A small multi-label image tagger, trained from scratch: arch vit, muon at rate 0.025.
Rows from block 3, named by matrix and row number. Rows with one number belong to one attention dimension. Each number is 500 + 25 x the weight over its row's rms, rounded and kept within 0 to 999. All counts start at 0. Numbers have three digits each. After the name is the row's rms in percent of the matrix's.
# v: attention query, key and value (stacked) (model.blocks.3.attn.qkv.weight, 768x256, the v third), inputs 64-127
# proj: attention output (model.blocks.3.attn.proj.weight, 256x256, transposed), outputs 64-127
v.90 108:509500527502508446526500494503507505478502554501516492500469491491499518475511496473500500449500489500501559503489494481498559513504469533495474559501502522480517500502494500473501538465495471
v.91 091:494495500515521501571489518399496462515550501563481463527501459501507506511540498497451512476473467486476490502500489501457501455504491503472500490465455505512505539431512497484475532491510538
v.92 089:498500526535488530497506475493528500499496446461500466488477540544507505501501504521505525503499548505479507460489501495476506493464490445502506489479505519529508500511461500500502500518473482
v.93 106:509506539514497503498505510501452503501504550500490494513482503491450499505469497442433499516502500503525573534574494479504501549528499450487534487504500491503485498586501505505530493492490505
v.94 079:550503488505499498492502459559503502501529521520513502505510510500499504494507503484461488503495493474492486529462528491508493500486449499478500491536475486494501499482505508515493496471498502
v.95 110:543534502502544500513497517504492509472501475500502503452500503492500528567500507473500503487472515518547454502589525486501517517412531500493557529502485519494512492519501498505508469501479463
v.96 103:504499540495516493496496466525491455500490515519494495528513505510461476478499501489498499501488503510443441505444496511466527501498502493500518483455500529500500502497515496502490507513500501
v.97 073:500488495484504509518506500505508426501514500486446535496507497500508469470556520487488500468489460512489519500500500500507453490495470490526497520494500493500498365484500500502501509501512489
v.98 115:539475500499520537497489463513502501509492513472420533501541515541485535500493546496500508520562499515500536494523512484500501481548473511498505479479503494500510503581500516503500501499501504
v.99 109:465491500518443501491460568500498509480492484490501472500487483500494483516480505500476491499534429500520451505498499521531494497500469490488586489457501500496531512501500507498507517518516498
v.100 112:492498530502504500510520480499463485449499499497500522507466515493460508498507525500500494496499498506499561510500491493417509501502568489502500486481585501449530502506493497546500500482502506
v.101 092:498499554516500466491496493501471493523505500502498500480496493481500507508527501504487529443557511521498522498502507490478501499500486468490488501504578510477504500495519497506501501501503499
v.102 094:474517527550454494501496466504558536501530514501514545505502468527499500503495497469524498489548527529499522556440499501516487496500492563496496493453510515504500470541497501504482505482495502
v.103 079:500509533496550549487480564435501498469498516503500502503499505520468504493469525478504500494491527504514487509500535504468471471485497486499543500484471519550419494500545478487517502467505490
v.104 082:400497516519500525500483479524481547490473489522478494494478508536499504522468496491471503503543520476473486499501500491504507498540484464521504487540497438423530522492498512511498521587500509
v.105 119:502508489487482501497543506526500487515504493503506506558501503504511468497500495606472499489494498504460501495503511482473506464501571459500475519500523497503505499501477498499538476512496499
v.106 124:501494499516494462495487510472500501501500490536539496536501553500478455501511469499538495437440475499495500500500494463503505499516491492521497467500512486517501483502539514501483522452478486
v.107 107:500497512498502511461503502501560517500519483486500480468467554499517510519554500501497505499493513492477482491473514509500501456509499505488505544500563500547555499499466538499466481528459504
v.108 100:503537480500472489547524494482480480542555499520498531500500499513500481487495501508501506541499486506500500452503500490499540477506499505459509499505456504504497471501491457547508491444498497
v.109 091:508507559494509493499498502478516541503500532534430548497528504500551519514500496484492495500508514487541554500447518487500498550490535500501524519489467502502493538500523492490470478481433451
v.110 113:507498530453496501481513500516469501499502467498500450508519518506499513500501495547497499499483497460514503509455578470500514491524500476510500470484513515491500510470486533505507494494496483
v.111 087:492498466500498500511517552520500481500515460545499485521481505453491500510521500513512500471502493511512488489496514499512498495517499461469459493498469502496487454503487476490495512526501501
v.112 096:488488514502470505504506574501462484500526494510500502500496514443514485520504507554532512536490503508490500503504500507495515498521521488502483501499508494475457499510478496449503457499490505
v.113 100:500505508566489508485444498509496497500498500519498500377422495498561494508501505499506498520430468489500473500508528500596493498523514506543487554484496515497502493500489501518500500500483558
v.114 106:499486500463514494524483512506465544536534497482417481543501529472501468500492500491493522464500501473535498492507535479518520553521502504504563500506498489508499495534504481472508508509515470
v.115 106:499521481500498515486504492463502495480520543515503491503503566472467510488507631460593497509481521495467500561495494512520514501465583500476491482454497500544489481513495523504507499439494487
v.116 088:502466499498473498502505500507497543540533492501515500488498529506500505487527489508517508522522515500497500495493495513538501503500500502501496547480500517508501511476477487513496545493507494
v.117 087:519520498486490499497576507517512499516519458496503532506496500379515500500514480539453496492500450489501489496513488493519480517509510488500510506502504490501482501508541464504483530491497498
v.118 123:469500500474500488487499506532519527490520521494499494531500501537491559494555497513511498481500515498559639501501497461496503449478512500456491503425467502500481465457490509523486434543498503
v.119 083:495502491487526536497514499527499599504447492480508501497517512489500512500489470520523500484500522486455511500537519500497507509499518499488497504500450473501506502535511520495497592505495506
v.120 112:467563484434476500487537493549500499499458562501496536533512480471523456500511498472500490517495471523496500517502492508500557497492479503483476506549518502496494484500476446490449498500489501
v.121 102:493498491486501504497500560448518496377496491500511499455501542535456506505496500494472503500515500497505488500528526477499500451506497488501502479462502501519524502529470512503478503501499459
v.122 105:418476503486500508514544491502436507506481497520485502478473483465471532586517502527502504520496509500484482497499498500493547468468491470480515501501491509498499500485500490518489497489506490
v.123 116:504499486486480500538514500414500500507501498485442510499516502537500481499543476498503501513500521504525495506503551499518518500499520502568534511505456483492497500416554473485483487500506518
v.124 067:506479581502512500518492506500497499500515501518479509544520503497492506500487480500524491504494523509493484516442509468500502505510473500504501527530469497526463516457507489500537480515531530
v.125 134:506496485501556505502500525503505524496485467524477456498499500503504498470510499507534504507497513517456434505518504501498487475541557478437504462585509501503491519499497500460500484472495508
v.126 118:471479495500499430516545503511511492544518500508477487555503503497510501499501498567481486487501500487499519475532500486432547444484511532485519497501499507500499500510508455481509492502499500
v.127 107:479493501501512502522488522492503479500632499476500479500501536465448503504513487453499507504490473496511452545510510524504501489518482500511496509461542504499532498525509491504508514516498506
v.128 102:506500507520475499492487500482561466524501516502447519511543500507502489545491412499500534505495501557505456488494496484496533501467498497501499580522507464506508435479500463529543500501496506
v.129 084:491500506528485461500499497416527397522486537505487499500501503506501463497495514530489501477454503494549521500494481485500499498499521488495486536500493477520491499498501502502502502490509519
v.130 116:545504492511510469500512490501537518501490499497537519499519492494527502513500504526501480507498483531527490462539492501498503535498502499560498524469486473500495488500490500485500539501506503
v.131 070:485501499506519495508507589508513513499529495475500532501498528513499491502498496513476501500524482506529491506470503503504512496503517511479528495498505484502506496515478498479497485503512544
v.132 087:505493464499507501499479501489472459498499517449483524500490499507499481502475501518500471494503494460510501509505493449501519516503499500499476469520492468503453533497544484472504523597546471
v.133 125:497496491525482499509480485501497524432497489511591496470517504491531529500492506519519504495508524512491487495444478497500507501538502456499484504493472447500504491501503492504510500499489538
v.134 112:486469536503504504497525500493514490548538507505504481497471486502503423497500503469503496454486498411499506480501504500516479500488515501486496513504460498500475494488548499437498488510506507
v.135 096:459494502511494496515499498487497562467469521511464497506499503497465512488505492563498500499499499459523498505512507485500501484500515553535517433501572491550504491473505483489500469501486458
v.136 096:500503562487497496528516496499506531510482500452501517487500479501525567495506524450499500502507531488499502500535453522484501503475499474502458495446466500494498498546499500503495549498488475
proj.90 111:500508501512545530512530500437501490476501439523496523424533501450508471515517499488502532495477502498510492550506408514492487479450500452499464499507467500503491486496491507504496504527510486
proj.91 086:506471497497499504500497492544496503507527495516474501505502512484525500511500523495514501495507472521535500490506535498564466520465476489500515513475478472532480508498502533488502544502546510
proj.92 096:536463499476507495512494498458502547479493524503522503543505481481507499496509492508501458515500576499508478596519530495480506501499500478499477478502483501487509500501493493515492538490562548
proj.93 098:500491496471501458498483498524500545500481548496538496503522498519488501509478508599528490504493497499529498479444481573450491470536500502483504513540516520506503497498506505505500504467523501
proj.94 071:501501521495460504505544527495499521475457500530527500501497522506513508491509409496508503503524497531478498460490488524503499503501488515488516526498535515451498497493499420500487506503482499
proj.95 118:415494505500499491492511427500483487507495549490560522478479501473520504507499565500501507501538501483480509511493449532514491447504500500500503474500499498474505520480547491517483484483547466
proj.96 100:495466484499476497527501507532455504499496508510507500488470508426501518478496433490508499528490546454507498470504500500500498505469483510467498497532499579494543447491497467498536507501491495
proj.97 064:505482479508470502492499500485529504498508496521492492495482466466492498504447498497530489553518508477475500519507490528513500493521508491483466509520483509523497511456503506506489479503542471
proj.98 123:494490501484489494499494489489552522500487467498552535465538497492537498506498452494532502518498515441516495499499498520533475507462510499522486443497500527501496502492459546503513501495500484
proj.99 115:503496497468491477520496492514511563493502512525536513523483498499496492531499493519598501541518494499508547518590500505495480496499507469500499517506496481461484513500504505525501491502500482
proj.100 116:500496495548530501488499544510504516513493500493520487446535472506500496448511511507490500515528518504499480499435503517508520497505497509533505498512454500545498523513500494493506522502511505
proj.101 102:508541499465501527527481512518515497499451501519507511457528522480585498488493508500499501545417538562497476500494493478501514494498512503511460469487503505562472501499485484468517519515480504
proj.102 099:501499437504485466525495523516477509534497458505495514522501512485487486500476504496506502517499502503543487493499493501507469497518537499503508499492489509497504534500498526498513498582504508
proj.103 078:504539480484456501500514500567499524501492549494508458506498572501502510507499518501500527527545514537499508473499502498487503493500478474508524512490505504491497518519500539504509496567484496
proj.104 082:508501527504520489507507498554502532505509480445500510471500500500512527496500483517509507497499502502501492502460451501467500502491483510496499515489495497535473500532498459560490531495434492
proj.105 114:471455497498487500500486499515487515589504489489488486483512504499506501510501453443500490514539513493498448480501500500529494534521532560487499531498499501499505500497495486501480503501503578
proj.106 119:486502510501502527495503544500507501502496496495465497500490515516498497501499490482503507551506456501542486496499499556482517494534500491498500512499500439489501430500499458501498499499500503
proj.107 108:499496515473528535508483500514500500503550502500499513514500508500488501470508507493494493506495481549494461507508506514575505533477495489501492445499500467503424504530502453559499465481516493
proj.108 105:500501514514477491499541516443489470495511510544499509532460495479508501510502508504464504487507501566500479566482456498517495486499495498481499504498503486505493503514500601468445503500504508
proj.109 080:500537498497500479491522452499532499504510508500524542500497507434478472497499466477467500499484501500519493478496500515499507467492495507504501465516498505570504543461480496512475500498496420
proj.110 113:630500522500537503501473475487452503471452511500539501469493500454495511500450492494506505517549535523469493491496522509499554500523481547503504482500500479501501515503496471462507505508502511
proj.111 094:505470493529502488500490513516504498495538554500528507489491454488487514403556452473492500533594497500479505498453424496512500554497497497459472539502495501500495497506515536500492500512509612
proj.112 092:522543508527579506518468496495479451491545506483489477492502503489509505439486484476496501540506514457516465502488491481514433547501501490537473490487500493501523477512470529478499514505498519
proj.113 096:484522502472581452504490460491507459520526463512469460581489500500497498495497504510499504438502503494474500503495504505510467491494561494506499451491496422499492522503498493501503523499524494
proj.114 106:486514505501502500496552487494520463501492510497599519491511503518501502515509477489496494492500458498499490520487490503505496501500516480500500477499481523507489508513482592499501463510512493
proj.115 114:430493494511457498515500508518524513498496466480485502498502501508512507497507419503487500501503500480477534507515502528502518496502499500528611504500515476431509499475456499467494466507498502
proj.116 088:490511502500567479482560498513520499508501482542502503515481508470485449485507504484508517500515500501520509497491477502515503476500494511511545497535505488473500431507529512499481507501514524
proj.117 084:500506500538503498452500564498488453499500507562490460500496492500525502413509480500480501543475489478502500503481500539497506512475511501509479500521485433500504476497416561486493506475470548
proj.118 118:442518487500470495501573496544509498504491516505477515506504519474502502498505511484499478500504486523494487436501499491555492525524475457521539508500512467502501498446498517479507538499485495
proj.119 090:497497487524500489500494454544498491526497494498495550485507502545496480500492546445498502482459482525495501449500503500502486504500497475493491483504504483500564442500500526504480473503501500
proj.120 116:493497495521511499499513539466449477500500408498497547468500495488500501527495500503505500497532485532497503475500504446484500495503488499510497443520496503526499488523545589506489506518506499
proj.121 100:518503493517480522510476478524506494537529500499492476495494500482501531499491485496530504500509495489466498543488499530494491507503545525477503492496479479575464500381505501536497498504436513
proj.122 105:500495532500500491502529479448500506500511485504500482492498510460499502458529501483500508499500506500529546555413501462524552500502483473482530495589530508513492495540510500477484518500489502
proj.123 109:499477569503591500477496495525503496485497500492515499502473420494510487503486504460540519521498500522481524493500499522490500514493500440496500501501494505519508521482497484478501480487500505
proj.124 067:536488502505543514554554501523446496521494528495510506499434538484490459482582479521522526519494519538506498512546460507502483478488458498490516497498489508450500546544529504496500511499520432
proj.125 133:497522521498512528488497512494491502474528520494559509513510538493522494493500496527502480482489501470452517512512506496483517519503499496500479475494472500486545456528470509534506507527500501
proj.126 143:507534498499520478479531500501492504500516501518488500456501503503508501534477505455514522484533499514546496501461433506580498552490471501633482527494462564559510497504510522509501500514503499
proj.127 112:521497505484503490494493520498484494544438530539461501525500502502500505472491496518495502503499515482491480495524461509533496505496528509523500478482486489459499494486495507488499511498512514
proj.128 097:511476535504513528501501506524514489439510489470506482487537484488492512512514493501499494471449529504481534513450499500504489524553557496503475501495502556572542458510495531461500488490496512
proj.129 084:512484482496523525506511501515478495526526493461499500499500537502488529519536411505497470502505500511459490511515557473501496508501508506502488497500530512502460458517510511433456497533502486
proj.130 116:449500499482513494492513498498476489510509497501494497478480491525498500496501473499570514503490511492495547499501500538502506496509500513436487500487522511498492499506516500498500511530510508
proj.131 065:500496500487494500495482521520495534500463442512489502500504486503499538501478512387487498512499501483489485458547501490500504476500500517509459507507534471495500484506505505552525509500438511
proj.132 089:468501483536498500473488527527477505514501499519512501483500497501468446547500451498514502506524468497516504515485487494496490489456513500504506500501504602501521470496511521533514499500475501
proj.133 118:513523502500503454503500507468470489537481556500484512490507504499462419494495486499463507525499510495496513495508489497503534486438491551496494511504522498499497508500562487503539584520496477
proj.134 112:531503519497470496514560538500500531505520497526470526500482467502501546485526477515495503514482499508517511487496484491505523512528485451560539516500491478529463486502478531500514498531465500
proj.135 083:511464473559500500482500513548505502480502524500501512505500487480494492500458505463491515509501500500499528492530420501528476502498473478506501500518509486454500478501509500512490492503504548
proj.136 090:494508507499488518488500500495492493497525492501482483504485487592499480473499492518506501505525502490498488498500500528514515502494489508508508508489523496499468521509497512599499500465507540